From a checkpoint of a small masked spectrogram model.
Model: 9.87M parameters, log mel input, encoder arch vit, encoder norm rmsnorm, encoder activation gelu, encoder patch size [8, 8], encoder width 256, decoder width 192, decoder layers 3.
Training: 7600 steps, batches of 512.
Data: trained on melodies that start on their tonic, played by one synthesised instrument, 149.4 epochs.
Rows from expert 21 of block 7 of the encoder, named by matrix and row number. Rows with one number belong to one neuron. Each number is 128 + 32 x the weight over the matrix's rms, rounded and kept within 0 to 255. All counts start at 0. Numbers have three digits each.
# up: expert up (encoder.blocks.7.mlp.up, 32x64x256), inputs 0-255
# down: expert down (encoder.blocks.7.mlp.down, 32x256x64, transposed), outputs 0-255
up.31:128112128100128102170128169151108097180150128167220248115142178128083073128085134066129128118054199184209149135148128111041129128128087128128084150031202119148061060153062116094128128108152128148073104153128128144142209166147198141140139128122128128159066128063128128152129128128099128128223094118203136115128122167128154098128155173121132059128128128128115174077161128182152128154128102146128129024129132151121113198053172235166173160131095099098192073144170110117128132128173128147070128115118138078108128116155158214139164128103114184168156139128124114128105196156103140201128128142128080079213163112130128151071070165146128128046128173116085160170101092128149124155166131128128093077139073153205069128164184133086108128151139128148195149128128074102128145187065137
down.31:128129126169115188000128055128223115195133128128128092083068137128141152082150101128220128128131077038128120162169220153182128086128157128073128128132117128083176163153128083097091171128128209128128136171010152192124144089086074217108128112112128124128146128160128184063128220128113128128128128145128143187146104106128133126171128128128094128176097050088153072137114128128106214113058187128090128255106128209111128121145094121112128133128200140128154188086159134059161128121105128128128099171171128128014128154156128042149128194093123115114156143151128127107137072076104131113076128072128128161184128198106146128158133105128128210104051145140152138138147111152120128101128128168132190144116159122025168104065111119128065090118198116128128085128165128128080111128128128
up.32:128128158142128078101141131143107128151111137096128128128156128116128099146128128128134089147143122108108120138141098128155104128116192128128089133128121124128128137117142128128119134105128126093128128108150133128128137128127128127114121128127128161136123180128128128134169087137148162128128110124109128125101130138132128106102136128128105121138128128128128139109127140128128115135115186128084128128149117097170116130128121115128159116144128139128128136138170128128116128128128160134128128128128133128128128093123123128128128147128139153128128128115141128128100116102086128124135128128128172128114168096140128101093086117128128092145128128128116128105123087140158128130128132128128119164145128114128128128159138128102128111138128076074161128131088102150143091128171128
down.32:131130107127128128128158128110164128069074092131125129128128126128128128128106143085128128127128119128128113128101128141098139175112128128142145100144149176125156094144127093128128125160145101132119128135117102164191116177110128128085087128086128128135128133162128128128140128128128137087128138149161171128122116128130119128128128100139173110144110157114112161149138140128104104128109090140128128128152178165112128097112128128128126163128118164128128128133128095128128128164115102128093125133098121126079118128170107128128126128148120133130112106128128128128114158105128098127128122122116105149109137115089145128190173128128091153138128108186128148128128122117088117137128180116094134128140157109161136128144128150112128177130128128169156128111161128139157113128128115
up.33:132128128182186128047128155128128116081096106149098118157128159130058131154122117185126125130128000128178105115182128128058121168077123128108104167117059152128128113136090085165132158143135128086085160147182136120128106128124196166128128128136131160139092128092099128156128134185128166153144091045128081050155103124070181122135065109160128128129119080180121144128122100110128128128161105128128207077116128128172230121107066092173128080128095120124161165128128127127015127128128128164128122128052125112100080128115128167129083145156159128071106145147163135074133110128128134055128102152181128175149129140128096214166090148084128129118108079134128128128128102158128148147099100128128128106174138160174128127128128128079163120081209104133080052128085128120095084170128111
down.33:128100156093124030133136128128126148148073128111128128136116180078170193128100156136116128128164189128128120076106150044138172148168157076146125094128255078114128128145128124128128168197128128153126128013095074167137182163180094110128128149089128128098105150171128126128108128060149084154128128096128156097138128106128128213142128158128128147128142128128180101128170164146173103128116128137141087187128159128128128076124128128075132184141160075175128177148152138128138128161128152077141105171128128128128199128096163128140128095128155128113166123094128128210176166128128105128133190128128128128160123122154145070088128128135113128147128128128128150124137178113128128128128112128128135106128117077074128128128128131097160105104128127040124128124204109101179128128187100
up.34:103128120122128138102128178128122105128144128130161128128128128151127127137128127096128128128154128128128128184128152154126101137120173151128119128120145128133093113120150128128144128120105123137110100145119104128128162128158128131125069176128128109128128141154131128128128128101137128146142128119102128128134125128126128128114129187143093109153103171128129128124128091125128146128128128140091128128128090148097128102156128139128128137126138150140128138150128158173124128166128082128126128132135128133150146128138128146128126123128119116178128128084128112128101132128135168128084098092128128120128128158128098163128153128128128124128128107135089141119128127128145128127128128133121128106120128128139146128136128117128136128131111162133128156121109104132144128128099128
down.34:128128128147154128128128128161128166136158116091128132128136115144164128128123128151128154137113137128125104127162153151128136159122109128072109129128091128128128119142088138123128138128153141128128154138140123135165102114128115128125179096188138121159128112098103128128165136111128170095157138128128128128128149163128125128168149071182128092142137128157099097142128140129128074128128128135141095128150128133128145128119128113128101128125078128128128146117135128108128110128094128128163132128125102114138138111088128128154124128106127143146128128130148128117119155113113128155128096159127157141155138123128128128152128089119128116107128083128117128128128128112110130128136140109146128119128120095120111133121128107129156161180087090133130128095128145141127090146128137
up.35:112128093174144151138099164125099110136108128128146084109134138128128141128128139128118153161139127104103143167128103143128094115155128165094107171128176112128168082128113128128135116128153155145160162184133105149128128136128128133103109128128122118118128128113093128114161144182107167162151137109142173126129128119166107140139098147161128130166061107128155128094140103162126115094128079128103141114128128128128120125121110128190079129111128128139128108180156112161124088128166070166156129122096066129128115148128152142128109128128164128128122076141164050128106107116128110085090128126128148174173115128128128128134101128104128163101094128139128128128128157116128095128117128171076128128101113128145150128092128172128119176105088131162128138149119153128108128130116102
down.35:128082128128118128128171118109114174113128128113106116128101128194116196103092161143145130156128137114128128128128134126128138120082076128164098099155063128141060128123105128108103190126126107114118124087109101095128140092158128088124146165130128156128119128128128128104128119033162128140172128134128128128097134075122128128128122128128134116128140176128122128100127117128205088128128128123146128130138101128128087123148128128111139119101147081128140171128154106152158128139172128128128128167150128137157148113090078055138093128128127122060156118128149225137092128128098119116125126154128089179128128128128135128088183123114099128147091141097112128130128125096148147144137104128128138112199107146128128128128137115131116067128128128095097112128128117138128082128121129
up.36:128231098094137128128077128120152147173082079174112207128128133128110115128135191065211083114128128129098091147128177116128145172106121116198134128187150165130103128128128164110128134166145128168112136173128128128170121128055128127099160114098128215128128167214128184176049133128128128128152107113128123128142125128128159147128179119114128128099113128163128126124128052097118116143128128069128128152128044112122151062128128094128147150183150096165128113126081133091086128128167128128129161159052135137156128128117117128095100128128104128128144128108103237142140054128133182090127167076128117128050128128128128113128128128032128121128132108128128093128100107093128116128131116077155128085086172188128082069128128135128128087119172119016134177161129128128165128114141105
down.36:154110143090128098130128128128128190129116196128128072122076199157128211128170141128089082128128170128156128135191128129039159112104128150105083157130236166113052065129182128128128128128128068148086151107084162196146128128137128135128150085128065069128128128110128187086128128078098102148128139209130137141112082128187144067066128135128139144197133131128095128128128107128146188163128114193131128126108157105128227195084140144124085128163095112129128056074052147171128128148124181118132128146128175089128177130038128140112149079167139128096128141128128092103105100128143155158058105128106171128169128135174170139170128157128186085128101128139164184049101106163128128151143168128057114099171057095131142128109087164094100128131128138128128078128098203180152069159137136
up.37:072135174173144085128132128128128123081147101081186090134087128073132128063109097225128128145133043128144128076170073156061096093129128148111074123091128128141133141209129112128094128183171104178130123168153173146125128163128084120149093160128053139054092128079168136128128128064182119146195166102102181038135165171128128079123102168092117140176140128146120045184155104055113128177072076128115129138175118081147113000118107178136111128100181117111057128128146090128075134092128128091082095068105126128145149128128128146125128163118124149090074182154130079134123142064038227033128086163077086128167153107151192116070143152133128128135128137128155128128128128128128100128128077079111128097150157119116144097138160172222128085128101111128121085128187128128151112099155128
down.37:213128068165138128128083128051100067103127131141128172166128174199122128128172128128141132119073164156009128128128135137142128178067070161138201128097128104128115101128128128102128083121114183111128179147078128058157100128179128128128155129172132182181067109166096068070132128164128128075128157182079128144128128139128128134128128070131124200116128199096064170128128128170191122128082158207174128124103170160128059128121128132128128142230115074135150158128128130129120128161123123195142168154158128197128128090091085128062131061173128128130132086153128127172084079145128148067147128094164144142128128101152186050176128102075041128146101041167126128128096084093193128152128128126146131128128138128157052101163128079100154194057128128128128119128087049103055128151164022
up.38:107150128176094098106128086153164128122128168128117062147155128164128123091076118186156128128062128149128214135128128128179128128128111128145128145203033209176128198105128159096155041158128091069031178051149180137165139059128196101094181128128095144113128087153055169136128128177183128072008118128017128134128128101128128128122120175120083214137128159093210197139154128110128125110167143128071114042128143001128128135090128128114190189128153113128103194128128100128128171124128185078139096096102137130137164128128162118128128054187120214082076152128128110099138198129157185128123180120164128128147177132164120128128115128184085128128172128128153128095128160150128145099091122129118142128205135200078004193135128082040128128129152101151083119128066137099055113144128128
down.38:120141166151128128244128098208125154098105181128065088128103086128158079136135128128182122128128088117128179128146128104153159196120141093034121177128191128128178128161113179177128128106178128072128128201128210153124098159112077127128138156128128136128135199128179128178084136146140123000123117129151128128149246128071042128164088128105129128128160134128128128128137128128153128150149128104156128026141158074101128162128128147035162114120182128146173143128154171092112175120130128116128154163059101128200128128113128098168213103165066128174152128128060076142068128087128128128140169070045128135070179073022076128128147187181108092134147094110128159128126135106063127178191123128138128178128135203085186130128098128128128160121135101071113213169063128068128088128121104
up.39:139111111223130128128124128128126198157128131132128117137131128134105127166144120160116128068128128144107128128196102088182177123095183127133084128128110168128148045099153023146189099128057124141174155148143093142119140066106128126197128119202128103128116150091124121128165153209151159041126133094085128095149128144113122095118128128116123128079081157153171178126106139039105085039128128128084118128131080115155146101156196155128128128117155128110128123165127130128153128176073050128150137170111128156132066163128138068071134112084128111073042148114138195149159114128128235128128123147134142158128133152191128140128113128178119128157061106194059128128128099136076169074128162172182113221141057098128135163128118116106121097128128094124120096128069191138166123128128124
down.39:124109113051128117128074082117143055128110128087151101148126128097168149131128128128128115143098150110135135128116133128129135128177128111073128128128110110128177128178128154115076128139132079128128128128110113170138128108123128090077128081128128156128124158168117162118167128128203128128140128171128150148111145136081145182139128128187081086154147128128114128186054128223128097186131166129128156128128186128082077128128128128136128106130117093104103128201103133161052115128142142128128128123128109116116128071088174218128028135156159128128128136088155131092114131146134128149115128117074107099163128119132142062128161119065150112111203128128160089076098163128128128150138128128107077105090145128113145151095128162128128099228129128126161184057111128141128128062133133
up.40:128126128109025128142076109034190063153128103128148128096137128103202077070128128124080128097098115138192128098128116167171226083132168117159128154128140171162128172194128120128128099098128083147159144128128199128128128128156132128063128130128080114146073072128004103121176139128128128128062116143072135220146078068111118144129113128128144178128104169128043128128140123080066132134164154128087144107128153161128128128128148135128207176170167090111193076157106150140144144139162128111128170152128165149116190174128128180098187128155117120189130128115040075128131132128186084221080185128168155128117121128116140128164104037130137193127229128120127128128128154097098063141147102128071120147092176172128128148131128115083100128172128193132081121146152128145042202128128122
down.40:064128159128176086134203082213095166128130128128075128116109156155152128122170128141125172128152101100082181091128128163137047168128143105119149085077107047070128128113120192141135059132178154128251128171155128037128128128076112093203128115104141128113128128178184128128096147128125145116128128060206079066128104128160105083114182129128076111110109106170133128135123004100128198148150092092128131103060128092085128143128143128162112078034149246081191128160127098128175180128139128130128102114170123128086128080128106128140128128116096156062128128128128099173128128128096128128153128155128128111131111128128119180124128164128160128128128128157148128129122084110121128096128220084094154128173045067165195128090128129206143166128128128116164099110128147081167128128063170
up.41:128128128091083198128043128168128132125128128137128197128131106139038159123083135128126126128112193128128176107206129091179128041128128157213177128128128098164087128119162174169174062101116156128180172128128147128097109139118171128157128128079118128128244128126128099198128108142160079091127123127128128128155076128130113128108113087170128177113128185062144186105124136084128140168121050128215177101079068086090063063136148142089128128122128104128130183106182110128078091128128109088128111078128110095203148128128128107128112155096125128138153202070128128102151171128128192128126138113110136111128108094137128128140085120128150128198084159128073128128150128089128128098078128100128174076151128180113099137128128142160128122126148132128127151112091109158145128148071117
down.41:163128128128128128128133085128159218158172147161128128156119135073128162128080177154144104128160128121112118128209126106128179112133122066156114152122092128069065112056128185128185167128076150103108128128131057128128127067136075128128144128179093054169094124120092128137106176112166089074167159166129128128128192100166128164130198156128147146128155077128119101204128128084128126128079138111122130120124115115086025193143128128196128134094238128142153106128128089191128139194128206062150083129114128150169081178080128106128064098071197157128128086181054061128021026128128154128128165128128208074128188128077128153158142193140166128088184128124186128145128128130133092135176128189153110098128128128128106128109128090115166029128128158137097104109195165128119124174128150
up.42:128156153128105081131200194065116132166128124153128072097091128064116128128148128145139125118128128150166128128134128128179108134128143115128168170109128128148092129100128128063110128128128128116188164159128159150055177128134128210115128144160119109176134107106114087123146210128071128145127120120128128127128022128169123128192113210128082122128076111027166192128171080227169176171128128164128123128089181165142128092102154120128127128095128128128209128128120167157130097111042138092210166134128128128035174105098171113110177123122153047128129098128128128128167128117128075128128155128180109120184128128128204127128166125128151128087119128128128128128128128128128159163121105215148160140129085152128128192136140167111074192165118112121103087089128128063117128227123128
down.42:084078164101128162098169166152134128124128125149128181158151177158152126152128127128124146128115128116162175073115094120119138089128093107069095080094031128128179172117128117094128124145128097128072114111184128062128156102120117128128139107128128130086125128163114128128097128128108128103128128095128081091126213128086103128128084161143116075059158128221102158123128169090128128059140174141048164128161121121128115128152084185128128178074113160128098170128128146128134178049149128117105127185128158128134128128180089128180224104128104128161144132128128125104128108124150153173099128128105128188089151214128145128113088086128128128155128128064145126172128128128059163128108180128138136128128128119128091128158160128128193090128212129170118128150201129128077217097137204